python train.py --train_examples=97500 --head_dim=64 --optimizer="soap" --one_sided=false --grad_clip=1.0 --final_lr_fraction=0.05 --adamw_weight_decay_other_params=0
Rows from block 2 of a small image diffusion model, named by matrix and row number. Rows with one number belong to one neuron. Each number is 500 + 40 x the weight over its row's rms, rounded and kept within 0 to 999. All counts start at 0. Numbers have three digits each. After the name is the row's rms in percent of the matrix's.
After each neuron's rows are labels from the 100 images, of 14848 (inputs lightly noised), where the neuron reaches its highest value: "strongest on" is what is common among them; "patch colour" is the nearest of a few named colours to the mean colour under the peak. Only what is clearly more common there than usual is listed. The data: pictures of board games with random positions, seen at a slant. In brackets: how many of the 100.
# fc1: MLP up (model.blocks.2.mlp.fc1.weight, 640x160), inputs 0-159
# fc2: MLP down (model.blocks.2.mlp.fc2.weight, 160x640, transposed), outputs 0-159

fc1.373 087:559453491427465430500558608453473475532496440528489545506493525496460481505522585456490495437474512498525490552470443480470450505496564479482462546526525562483480492483486485425514521437451455493536538538460540562522526536441536484514462476485508481419465485584463471534486493482534476563528532490499496503479571537481413548535485450543457434558583508463456505459541517465569508454503520482477492455474571508523551448545559486520430448490503474439426503434535527433524509495482471
fc2.373 081:491509539480496507514506377541491501482498508518487406479556520469562499527541414541512499454506451443529456470448495501502537461499416543412522404595449479558544439478477522532464527517511476485525534473524469477481499549514448492514602522519484544487488562478521525468469543462507483492521448467528465581492439482514569449474554521514505563460458474500502527457499467559496472559410442487529526518500433480494484512463461532507515524543449436501527501582508468537411510529509549
strongest on: discs in an upright rack (68)
patch colour: black (68)

fc1.44 079:482488543531491465374484466517457495477517491440510487509522500510457538464536464498561499437482474491566524550527496489534574536519526589539521510537536467478489477591521535449419546443482524499486564474555465511510458533506537421508440532456512515531464493495535517469460524442478500496598472498530415544535512494488510491468518484523551452452456565495495501548541478440529486453567486547435631510533508499517440515497479431483467480535526529463498529484412422451481531513500451
fc2.44 102:484503552517502509507474491484498566529438549523497556565516491511553509477496475504467523549481496525511455492531477478530494488553453553524506530506505488529488556423583482545460481454541516514498438536426554493497483385496467559512509505538499570518448472542504430581423490524530530563502517472481470568478556551541481518534478497519522461550495481545470500554521526415452467486492539450541450511631444507489489546554522473494484467438598526484487513555484586579539497507528564
strongest on: noughts and crosses (59); digit grid (41)
patch colour: black (96)

fc1.218 103:531500506582453507476440520519508500498528515554494479516525417470500560502479449470467571536484531468487529497486538451537531502474502481515491491448587505530501435535460484483500484572585520490506458578518464565491524494485528458444501440533501442503505492460520564520487429517554438484400581570524541521373506506465541489531458540446490538532550471502556469493526481533495504482375500476445455437504445462553473547565536529507491487506464476450445537534531441466493529483489486
fc2.218 081:462531508507503496448476465599467467499457506531466439515511470447518557536515530514532530572468502500527486461478531481485438476515493460501487546485414554558395520537480588517513517563484514507456508482507497545520581537494571475554484414517522513512483460488527451472525518506556408561527532533516513495473490511457507517497513516484456492540476483527447509486512469516518500511388533535561511445480500479526505616540527466574439497499460486495571561416604452491489423470517521
strongest on: digit grid (100)
patch colour: white (35)

fc1.541 096:532557536510417536507580460414509550486504457467443558476509452543506469547497473486551549523512544484499559525421494441432483480460508464459446491447475513465474578515536532477531503512473409522509471470516565507524528515489497472503463513486504550442410562504494475464535545518510438461506499535435476488471529571499517437508519548512540466533551501510424495583442528502491468539503502548396565587501465536464513550564487483479496566558503532536457489504533459497486572555526504
fc2.541 076:461458481521549480492413543547515500520485515562517451484492580451541492431520548450512444501552472434497485543550495518527497544563526526566507446529488465516484444476462527542428520474455537475508458551555421455416497456532513530520530435550483473522539456451509462492439447491517564567529508484521515503539476505486458524523478475506478504458518457511629538436544534529509486461487544495540422472483467411541470495471472532529413456449517486464477460509456538497502403465500483
strongest on: digit grid (52)
patch colour: black (40)

fc1.520 087:509480518461485446550482558461476494561521441522455511475567469473551508487492497507433489451500487521461554475532498504455516500507425496419503534521444515500539543526476502429427490451460388534476479584492507504415498463474498552483565572501520457462501526610467482546466529545475527564450512535479463523433439502522519508525545430599458474425441552479439507543489491544487476550489494554501451520485486548570460490482471516475515450556443501446508537501543484540472509467531467
fc2.520 081:514489522471568583470567517546512470492535515518520524516466534546465515511484500482484442519525516405538437547512489483555513500496527558480460440482469461591433459410513464490534532577489582502515470480467491438527501469537494470500418468498467525528501492447523543459545521462578509455525565450512520486567576520443480524498463506408536497567536390517539482485551469493510567512523483489551483452519518502474504493485495474561464505422594487519513461496419488464500459512446535
strongest on: nearly full (63); discs on a green board (53)
patch colour: black (36)

fc1.514 083:504476525555580504490552439467500477529556505489521474445469529535458505501531493543479397478493513533475557503544588522549483542456450531506512480520512484472531415499565432452498495435514433486538474537474568508504586439513520447492578489481451491465523462502456484401484425489502475498488499480470407517510494489446550492552502475402528526514522576447531511496489465459564492485524477543439515518490465467523432484534496430452557462552460421525537505526518453511458476447477534
fc2.514 076:455488493454442511480486583518494501436472471455467492596496478503523474484474474453514513530498453540478452506465456548477607484495528502474468508510545474525497606556496537510508467611522536539510560497511400486528433498491457516514410469536489496498535528461495521529479522554476510522452516507550541493538519470560556511429503499551507535486456461551502486527511512540517547574529513454550543561512502567475573516543550582535506495428575513461487522443460577562477533551538479
strongest on: noughts and crosses (37)
patch colour: black (37)

fc1.149 114:483485573520479514536497472445473559563572556499449530581501514485547485544505454462456469502480552420534492482455467512477527462442496456493514486570464528506513415452540463535559485495518429526435515526504507555472453544461512544512548604513541513491509538552477413538468404495496485434546479438531500455481562472448501509512554455453509483503480412455477461539487520470535540459531488436490478424503458504483517467514501558534494520543447529424516538474543577478549502469545485
fc2.149 095:511538458481533521554488543479530519512539547449497496497496397469458505543459486514455550562472473569486592421462494436483464511501476532444410593512535446548484492535485501496472520530451433527569451504503539484606516491456520582494486456545451494546502402438439513459431478493465543473541514528475563532520507478556465416495570550520471464466478493469452425529495471478500515490458501504530488491529524575504506476500543563535496498480500543500466511546519502505534465497425453
strongest on: discs on a green board (98)
patch colour: black (59)

fc1.571 118:475519511458515494475477523515424536456530557467545472525534527539482561464498478515498463490479539474481524461536560519446504529464485451463469492496473512509514453548459502450551465474515502455512539565568566470454572471472558467587561520465549558496572518473532447427491509481547545543428502545507399510467540521447528479460468492499466461542448534548513584566475474493483451502533526532497468520356496511477488449458500511532556472546440566443554518487529456521497433470525469
fc2.571 096:491477517545498547499528443506457533476493489488475474471440457542453515464491496514508433468505539522513555494493493534506433542477487497532440561486601529445566477517551476505520485536518459450503513549522577519549526652618504523505488540466552570545507503502488512482482451511544493489476484529473438519494522489571527519453477538567459513545543477506432497555471502484582484491521551517514577522402527538496497496481484615508514533449541513528528538510483503451521396489476465
strongest on: stones on a line grid (72); nearly full (61)
patch colour: black (65)

fc1.432 088:487540525510535551469537489495448514464454443502508479502568523538392442449503499536464490514525571560527510568554496554471460558571506446531522440477477478523444450527436476480444490528568577490585501548447477491514511434479556549497512479488500503561555519501436481534530472541510455465454461510478504488483457502430517477504494500489544500563526499492518505507550492451528488517519515507438504479486544532489478489590541500526450432423616536532520546389484509481517543420499473
fc2.432 070:532509426531439443526473534423508479505523511452502431468398431469508541576534482484534491456452485480528494420476533462482494458464472553518501514458534527469568559476541513514607466513499444528475462449466519519536477595574395501475454548544519548477479531546552574559490521502462484491471500522585473493509558501602507506451474499549475502464481506455536506500498515475525504496510463483511526464514524515472536524455482519503558548551411530455527488562453579484503457502485518
strongest on: discs on a green board (69)
patch colour: black (46)

fc1.184 072:544421380470424466497434543516562496425486495531478468568473493505469523480464540472560476449458489465507504569489510499617574557497466444373583460483483516563506477502534487531500534504527474528457446520531555545459554465476548508491507478521475504493456529501506486571468504512525530523541529505462466563518503440490453572455533527516521476551500567550445501568502559540509477493486476505507504435510483451561515508540447498475428505527519482505538490529492482557448532523444493
fc2.184 113:546584461565511453374541495449534455457479467522469532532451442445481570501511492607581564467482455481471513502527509457472465519580531525480483484553541532411525535459482496557468503478513462505541522548489485463565494547463498500514507446585501439514555532550476568463494457471580524480490500467470510511557445529512498524528537481495479525490461564472502540483407533461447506502510471468483529564490492517533555516543398512511499517455451537516531515471458491499450553519529478
strongest on: noughts and crosses (57)
patch colour: white (44)

fc1.292 081:510517420462430470553391463541493524554523561470484476521463506541446530526445492525453488484482422506450510549479515462491549537543474493451467477536486411559428493486552498459515542460464536445537485509595477531567500492519558531554552483475527528545484470469504491464490477522509552535451464516442513606456543496477466531474501492450475491538469452486464543514411446522452466584525570509550534542470559481473501510471547564547538518529516463504500495550524503582499546515508449
fc2.292 071:505494548533507548523558447463515468487478435499495500458539544494533441479518466451529446515506493473563499496510501628512464464461462502554516503438478529479538463440535521499564423511600474548505512482475508546499481586429460541466447488514511463461527611475504529500472519509499453503469498508580535480485481451543506446488456530447485525499559559473492417524535505512549513481510417525424524511579455521460443491524466442388455477465445500497506484485466550477529459533490552
strongest on: discs on a green board (71); nearly full (62)
patch colour: white (26)

fc1.537 100:499473470468440571473573490601487483499460597532488485495464534521487537453488466543466504494524499546505454466481479464469520467471558497511512555473489531431534424471482517492471590505527504459518442543570501512493472486527495489496422558506589433479535509527535463543552558475562437473416480535561528513493543489545481508499553503506482492469563527506483437545459503569453531492474472507498570483609588442560523503492499485562448483447502519529451516550506524444568506477531531
fc2.537 074:512506508501542464552437492428487526499517401500517504523538488501510508536554538447566543487486517477478519530556522535545521495487444488484453438527487473586461569535538481470522377499452494554511527460415501482500495489475478544485539445517424541490412513464473497460465459506403572481567541472443522471555502512480512500505444537541493518557456455459514551472554485442529465505569503525521436486425425547442488490530511541421514455543498505501541461432485455521476474526505462
strongest on: nearly full (68); stones on a line grid (60)
patch colour: black (45)

fc1.301 094:474510502540542531527479474553488505516548508477415406489441481495464533446463521549443467563543552528481546428484438429439487483552538452481474505455540558527456506453561495519493533481505479487515493526451488575464524491506531447502528505557467492494522466503476462471481553531504519516526491550537398519531537484467510530406473583506565447506501544480416530483475487458543541594525568506555598485517518450504530519546503393540429441478504519529497531503450491485492534531529511
fc2.301 075:494449520462497488509505508468542513512511508524572597529492498507542471574477467485546480448499397391512479611515531525527493566441519539532500495510516449492550481553424456474501487432495562538465474506529552471501469457497506537479486533481579501507492536480487545537552477451521540527482507445455604463422461505523487484561511427466482513460544478475503473538536475494445510425496441474482444522464506554584515499463482507423550575543553455498477479516568501510473484470443521
strongest on: digit grid (50); noughts and crosses (39)
patch colour: black (92)

fc1.577 124:508481502451559462483484451528539461515464466513546576517538487579469510496442551528527465491476581498494567524557536515495511517547468533468547565537470466458531440445481548486455434487500569335491488462554465483543454542509514515487471488529492561449491521498498433489487489459469397538522494511457596493529463507484475497475459533501482529523508385457531448446497516466549503439467570435552495514438538489511535497516500519525465458527486482489472517516538465512510584477501545
fc2.577 098:484499561439486500419526523435569488503541525443491558530462441477530445566507491473501453483553545512477522503519547541493452503535420512452601560492498488515499480486505502497459430538548543428517520462495505519488490519538484498458448555495457532513613493491460504474433513513503437506457516538514552514460500508535509469497548444539591503466470516544532449514546522495447544543515520455592508523547539622482519534547547506518504500484484537519550483586521509465562449447580480
strongest on: discs in an upright rack (100); nearly empty (73)
patch colour: black (50)

fc1.427 081:451502493484489515515462429544446494518540560570548542484515491550559483515467427467489448533536558505600464444593506490500501440552469526520543454527483543532536471481559507454512529472465587440423483442525523452451495524522434515555568441481519492485505529443480437513476494507461474474469587444549577538542551498496471418497472509476577580469551463502457560477523467456508528478517467456493504494526509487504496504525525505558530458514554462584479474563546516511539480525483500
fc2.427 080:408482562477463521505460502496507512452453491460464524525477391475534493532403462489536499536496505569480538495497474544544506520455497498465480554428501488495463450470521478524528513554601487519515479536413531603483431482560560518473507513554447553516498493551443535453487492517511468521509441507481462448459527466502571480478464461492430518602547473547502462402535445468534496495466544447481528530497555476516490425526428550473556510521552453515499467504496523486503567538484510
strongest on: noughts and crosses (74)
patch colour: white (70)

fc1.21 091:568573521535475489504429555450581536546472487575491486496502486551566452456511454549480538570491508444457555481501468547447461517506486512481471475483522502500577533521476532502466450524518497448533468500548533466514542479520473495546511508493538553522505478527426428516519587511456473530478541554449584528509506444496495444528538485520516506509529495428461509532495544480533495523549540491406558484518563546450397498499413436468528464447558502418576495482531478442505446484516470
fc2.21 071:462453478521485542536528445576466514442556519461509419510486472517463533507464553495544511465480489496501512553471553450541555490545529551577525538495512482462426533488494444519528546496504462499455581504446440531478510507497506580468511479540423526537469511497596511477530401519517503468527434467546405458551498590496517588472502505485476489436433524538515516499562504539533499479443447527560475500477442480505544499498540557513492522535436520539426542493406547503484535491496466
strongest on: draughts (46)
patch colour: black (70)

fc1.208 096:474457437501497520514454494502498481435558484550494459501496424518516537525491501540430519507525578506466496466524543464526529514571475523451504491575564536484517452524480469527458484514454449471471468555524473536444503515521453489480531490504539469493526522571495575449503537425504547505500510443460487468542558534560514505478483382590509547457617537484411543474478559493513531527526513479475488475456488500548511580463505513584563487444496465591472513553579497473521515488429501
fc2.208 095:542426549535480522556473445489483460550545505500508526470530545518514461463472535469460452520499548494568507441542465490496442451491576552530562535468520486539495524514555513465527411477486512463517508512488487577504505515502490563454485502536457469526456451492455459503482453500478507503613533473506535509433520466521521493556485552421519503536520509497508543529552396499450433544569478475523493528583599511506514496529483499448394477582543530507555582546572455522504500464503514
strongest on: noughts and crosses (56)
patch colour: white (45)

fc1.271 084:479545485470493461528491497586493474502510540512519425457489538532513506445441489524558521500509509543520536471520508545520530444510522436522490549494426441399442541490451555536492488510527548467422399546505435484492543473466487520522560531524529555528512482526458506512472549618510473506478520480567501542539537469554549486514451466423519493506543492533533506533539492481411511483453539579424463481449512609518497526465420465462538494479474577504537525500463512545512489460558503
fc2.271 088:504486557487556432501546542496485462465456533523438531461518438471492434485525469516523536491504497480528529413517592588562549513487532467463452509514496468487537447518439476443419501439454467478457466553475426439480493515594481477435440433505448569518453523558482468497506564499506414539524465529506465419510473459582502508450494490578451480450507528465460491546577496504499553471494530524502501543466517484454467473473468436471495519509550456476521524490527490480545541468566509
strongest on: draughts (65)
patch colour: black (33)

fc1.268 113:527493558521504480537439514447499451497441516512470572482546587524514498534526491457608453497442389459565452585503571491564515540452470449431538510533485470523484546560518521429431495490479522516514498551526511454477517530533425518476531498454432466496454504468554525496452462385443490499451507485497526523458506522519465476491558553441472556528520493498541467481494500451532552512525479535486429479475568509506486477466526522492469562523401591460482507510477511476508505488488500
fc2.268 079:435471528418509552517445534452470472550493508472489578517500407495532521508492477459570459496554433464512508537491593516514488581477454487504486553555448476572485545538502524502484491466519547498459527506491518480461523509513492518548538537520518461454574520483446591492431428447507484550476495457540618503430462563536464501493535474464534543551541573488451457490477489426478558491513522527497447490454548562480476497480542486527498545555550486571526498498431477506436473473477496
strongest on: digit grid (100)
patch colour: white (47)

fc1.198 080:497502571501507542427514547519505529468553476493503481475500519545532370478486521499524480578421459501498446497527540549509499509544471459501444498475485460520499554524443546475387526573481447475515522504580540485491571464462484494554511497496520477409484535479555541510468502557552450523516552528492529539510479546462537565449530492495547609487520532517488499536431467531575454546503496506530471460562451536535489568512501446492479460496554448487461573488590475526555528511493515
fc2.198 099:522512426552522526512504527482434490483512466542493501526548503495399533516514459522521483537517520534588498487414453554478537511536526500491522498473527421580571534479536513519452526481543425436486499545513436504530522526534494572510517518466595469453422487556478531518517444417434477482539461483508522526573494524547499524514490500567557466490587549491493476465397531533462454472490486523488495478547494528509444520477523560490523574551508528494576549503542456488556443510567539
strongest on: digit grid (58); noughts and crosses (41)
patch colour: white (42)

fc1.334 109:408547477488461471498488424473587536406479516499523472540516489434441506492466438513495532566487521539452528487548526517506555473519495474525576519494457443519474486440497489472551437535441494539514500428517465503406508451558523577486491494550499455455499462474465613572491515476538522475488565493542515533552469490476524420426565575489564539480510437554531505461505537506494518500513460542504491508580477456530553496495483466494525512535491485579574502511505464544506462458464482
fc2.334 118:565480496519536479495490492518503480514468436508509392455522476457558390439577450549444556478501415513485476512427490533508432496524546519540445460563505491574471527542554491539537493540518508465536461484484493490573551520475549530543516540471525556499485512450518505560502472567561518519510542517544536580505422424461563512428515486484504512392577569502458476490515451490525514481481530510476485506441508524486575475486530488542519461538527488515518503546516417495487481559477488
strongest on: discs on a green board (56); discs in an upright rack (41)
patch colour: white (100)

fc1.139 096:477488524566526521509546511544476485489432513545446530487497443508526515461475477535545564502475472564456551498568496573520477497502460559540455481537484438459504509494463465493492470415517542516485536491585432494499521447514502460550513403527491520521490517521449504443459512489616508580538489486500453436468448508417507436521479577532443494561507541536443428536569564505493511557541564523488529484455491407507496500507476507476546500478565560478529479526452511554477551545462527
fc2.139 083:509494513513499505514535518477481425510504486464475493531453532533471513499594505477533540458508550497480490482449567490490577475484545469539503470533531559488525516519558590464505536452457445548504556602525517492494480529567491480599529452443417433543472478507492470473518484518468545507473483503515513517472447374538498487487476471502536477469550432449536536529501469470551494510502428612544476564483597526456516516499476479477491516458480488487566511506581550529450501560558566
strongest on: noughts and crosses (36)
patch colour: black (65)

fc1.251 092:500489475440497495426512520494484479464521452433464466524458555482468524509474486463422456438465504515484535510587450494434541470500485584436510503499429444513465550512524466518527560480524457522575519504425496508450536538512492470462502430528485503416452527586461519499522470454473448440466563523607500487543469555570485470489545457487474498510550532564548513485525425484486526448506526551467551504517505474558519425446489531532493466507498461449492466548515461478454506531426416
fc2.251 072:522456479577519522539527486464546526579466542497514492489503378561482568518528507543546530506545452549521441476464546527467470547471445497516513530497487519496603449521517564547529438537502537439430477476523520498511501447487462535460507510492495494545531515376443476506478555502468589493466481538435526465408475410430504513526401501519516494525446509470496437527489537470528477512528446525499430469478539551462469536511488447456523550538456525511524503483486486466532532498554534
strongest on: stones on a line grid (39)
patch colour: black (44)

fc1.128 094:431478378458506536504556511490571495492490554483462598487493539514469508455511478547492440494485566518504478547495480526443442435426518514448491483496543518509488520467480429546536529528421478517492487468432496497568539486461519457438461494449458511538505499451490519561469500571537445543499521550516518500473475556559494582520513511525534467519451552571497456520491533432480504452517489436409494467563401435490461510458563487517525462526518562496474496454430510519521551497520526
fc2.128 068:567442552601538464589465513492512515445496481501510410498524479523490482465511524450484576486554420407504551496488507475487493515532463500509503518450476493456494505507509571472523481472575505505546479487548499504485441533504448545522478427508527517503403519479487458549538432402487578461559441447495511510514492488434486520527473456512516603458545461481551547507454461570515462460506505439546495492463543554548507481510428513497467568506494498493496464497533545567479488476472420
strongest on: digit grid (49); noughts and crosses (44)
patch colour: black (54)

fc1.171 099:528531496492530516479482413567461532503522547460469450469508528502577437490424413442524503567472489518466439478483549526562503539493482546499526457473463477510466471393499470539577522546490561576471505460512520510449503454465528530503550516521494546461447526491531534518511519462488508535400515425583496521518479504530529425431513520502557513488538405535497505492483484487443548587502530540524494550539487533490550510555516565477529495442525526566512476551533433509507536533517576
fc2.171 107:446492494511510461435502479490544500470491482520537529527451431511534477483444480527551491477488517533526436513461473501478422452534427539508522499543480505600518553524517502537479521576533571480562524486522570546530479536555513507493472564493464603521548481474445480429470505536524439507491545528588551496483500497543470548484541489550591583450475517614499463510566478452512474494530490488549477506526491602500497555506481530510588501569498462474502475529456457556562475523516476
strongest on: discs on a green board (100); nearly empty (64)
patch colour: black (57)

fc1.569 098:489572555488513548480495564457562515462529580484500496470534454522439533550593456507489549561510563433590473527511520506477532466475502443534534487459480508461520476426484481407539516441515473577537460490497488547504487423480474588522502484505560488577590526520510477563429487500499541566515508457501463494525500502528515513411538485545527465530542545509527504470455500465534461526473536434489484490457538453553545516545512534502484468457514465460567527410511579490520548515507489
fc2.569 103:477456423539502456504508441567457516529489447511502473499490613475532444451452484502533459449501455565421461471472472541476473538544491565462494464521491492511541523545468493530484454569466535417470514497502522467518515573505500419477521519488473506454400485491495509439577513435519433439466435543511504491481551487447487468581522562520503526465481422536508523476530558498507532496503471559518527479541453553490460503495505463451539543511487517510423509582488439570420464488455515
strongest on: stones on a line grid (52); discs on a green board (37)
patch colour: black (47)

fc1.258 075:535469464481532533514525584472501444485498553535516539492511506502435481533511530522446547468445472533533448491462492529505434509482580449554482511539508571461493516515502479516466551438514459547481517406448505475475562509391498559425434533480486465540447500506474466550446488603560513432539483528549568469433518465467479494511490565551439539517512558524438532512472522500573505469452504532492514527499540448425509536505514483446479430506508547500466528447505535479454415453468510
fc2.258 091:432513490468486518468509529507498478532454521484503530535479437516514537465459486571550476560466551547479548511525535452452496555499439520437524530418539478497521513492482580571542414521548476503505506557434538553465458496592517462534481513482493522520550485535408527497519515467436525519501570513493476460502470494599523540483500492503500446561529428472489452556475494462500445617559524483557469540534520573503457486533489534531520514455569518497525508588500511519570553517549549
strongest on: stones on a line grid (91)
patch colour: black (45)

fc1.396 072:497505413456473499544439472529547410454502586549491521458537478538513538500479428471493465521451529520417463436482466424491455457473478525533551533543507439512514480501463436502456582448483496516534534458509444510473472493507427450512454551519496508510557447460475504525500485485517515468537517482466548431534557535427422435557460569516466495480531486448423538537537459532493471465547487489484492548544536491474416479393534477500488502434522509489548522494527437525493530539550476
fc2.396 089:490469557535543486530546569497430509548513484530481551571477503444474482499531508537420477490499517473623486502523535573493559543520480512445463548431520526416519496556484514511573422501489516451446542514528534475520547540518575527508524465486522566464582480499499513504483482519464482534453510565475497564479475480578522558476517470462513449503544526507489506520486499516481464522415514491530563441486500541570486517564450537553578472529474438488474489567433491450501431512417505
strongest on: stones on a line grid (50)
patch colour: black (46)

fc1.496 076:477424583418470495463545475440445502465536427434482496485513455511476478479581527500494489498539497505503544570473469414493432503514511465523534470420459436456451460533511616474474460486526455460462423528574538493511497507464537580445549429544443480538443489499456482517529482438500482455492402504560453460499432505541554529488489530529530459513463464495536493466546504495439522511426467522443468489485529507490501523522521470508507549514551458556518467514458480483480529500434512
fc2.496 099:488539486457519446495504543484526510515489506519518466479519522554547561503561506514520549523563473520501492545521454527452482508485524474559513586509573588476537461561521526435503559498477494527446474490506508499471541558495573566508509482540452528497500605481410476478545476461502520490434495505559512574508433488450440447550545558513516537486411529479420496506523480464487470571536519481458487504508461441456546543550422468539512566467504479410507520554486523541529492423574538
strongest on: digit grid (37)
patch colour: black (41)

fc1.12 096:519570505494486530558539522419501553426425456578507522491448496459469497534484524504555497580478519546517444503486503525490493461534557518503493508446492530513567530428513518508490545547514542535491532454499551487516474469504505542436501505488515469535480521490520497539565488477475531470501518496427522514466576470460424576440509578465461539510469438474449533420485543501538545514538448401569431472545506454496605501493499447510513531477530484573480505444550509458598567504495488
fc2.12 139:451464522504494495550574529422476492536504490516466458470469457498482612508432539546522513475501414503472497439413564536451478455613453457565477618463470490509550465531502517481452436502537568447453538443483505497549449513508463484481487541517501541508465498571465508496526470493451535495535512490467525507434504430539517512437464511558445454505533446504431504514514471487546525445549473460464474495476563572448529516495503467422472493521476490491452467461537509461518458540507485
strongest on: discs on a green board (100)
patch colour: white (25)

fc1.53 110:496499520531520565564428504513422471499582514512494479456507496516414550503454503561447407485464499500506490541521551537477581476559507436507450517470538457491507551464524498584493505504495516448469483527496450586459529444463399476523494473474466569496482500557426440533503509513506481607573437459494527446453555476538459489497517463548469501474526523470405484520518486474540448508487486542494531475519592478523484497500473525472503509546540493484525523573519420470456524550454509
fc2.53 077:530517474413431405425522510470546522472411477526502510565489487509538470480555483479536587532484540500481536435488484522504432511449465558455554471528486535500496464548471521446479532478538448555493471481494556437548512576519562486514525542544488441469524506436571564466468481502485527418384521549491420587539444478460523486506475537461517456547442494510564465492453468485450535458485532479483512538502472512480499492484506469537500470479493512528473484416495575541535481482532478
strongest on: draughts (37)
patch colour: black (37)

fc1.536 083:472480528539562467518596537462500516439435498478416511478435499534437476435508532499443478533462458471453497421471541551541523484534468513539521492543504451423568489550479418506542502463541484567535498473488553490502490530547497551448542453548518515537469470481485545525534523453525545476492522436544489516522528567476467461531527446514464480522454445448551496521491471505493519449456405491497562460464507444518533462456466449416595476549543480531469501518512422545498459561497457
fc2.536 086:470513539475459447426504441523460532490425538460473427583496563525518511529502507514582537508505463501584454571476552535555437516510486455448524553490522574535502594480466593495492521435562485484431570481502523466520561484518505439528554514502438468480485439547523490531506450478467476505463533458478569466520493519408554520518481483509512552540560543496583461453481469548536452492545477489475479528416512498526476509548443479490484550470495480473538501558530481513505525497515439
strongest on: noughts and crosses (50); digit grid (49)
patch colour: white (28)

fc1.47 084:448495474505476464476476552426505501560580487532481538488472503521474477507497497514482508464453538473530538606545461486465457484503522533426490457593420568534526503480510499492494567467445394526528552518629578517527495503489532492471506472481487448503479445510561508503514550435509485523474470591517513515429492534478450529503521518514470541481440492480445498526519482557514496507492449536577592455531517446550535489456555496556484500527557467563472577512520451480529541524464538
fc2.47 100:552512478476499504470470451507526540535519429530479470546543526528534459504507601495508486457565413437504536539475489438457496463427512535521488476448490524541459513484492523452485563465501498513505441467407439397473440500428496487458548480492476482507411450458502491473452491524565475548504462510429453502603555476479482443555539453477485428481491451488504487414472563498487552533541477530437440514546479453456545514531546479559498524471458569486490530471486534491498493446488490
strongest on: discs on a green board (50); discs in an upright rack (42)
patch colour: white (28)

fc1.494 095:506517451465465505504541473491481469550509494528471525495517495461518505500538566488466478543508435591469539470492477445444511421474483511552537550451480432480448492438496485500508529489484558622539446447436508518450517526458501520567506467522524540387568522489482532522506471524508530467477501430564518487504519502477521529489483570479535549511515443500533454428532595496471487466501374485510486465514582551577499506542478536489552504492466438446481437491559529546551514556508526
fc2.494 083:456445509480487535475430475478527499516553498497489500505494513510461565585476511516525516476455521392526451532505479504537500549503553513409481474473528513511500504491486522536533483560443476444531592580504501487484497471549444528454521463460483456525460474492490548437521504472467449486439521573398453513450488449500503550531470456464505491522546523486422528523477469515561473512515614506510478519577450410408524463488554514522473585496465482617523493482470526527477469496463488
strongest on: discs on a green board (98)
patch colour: white (61)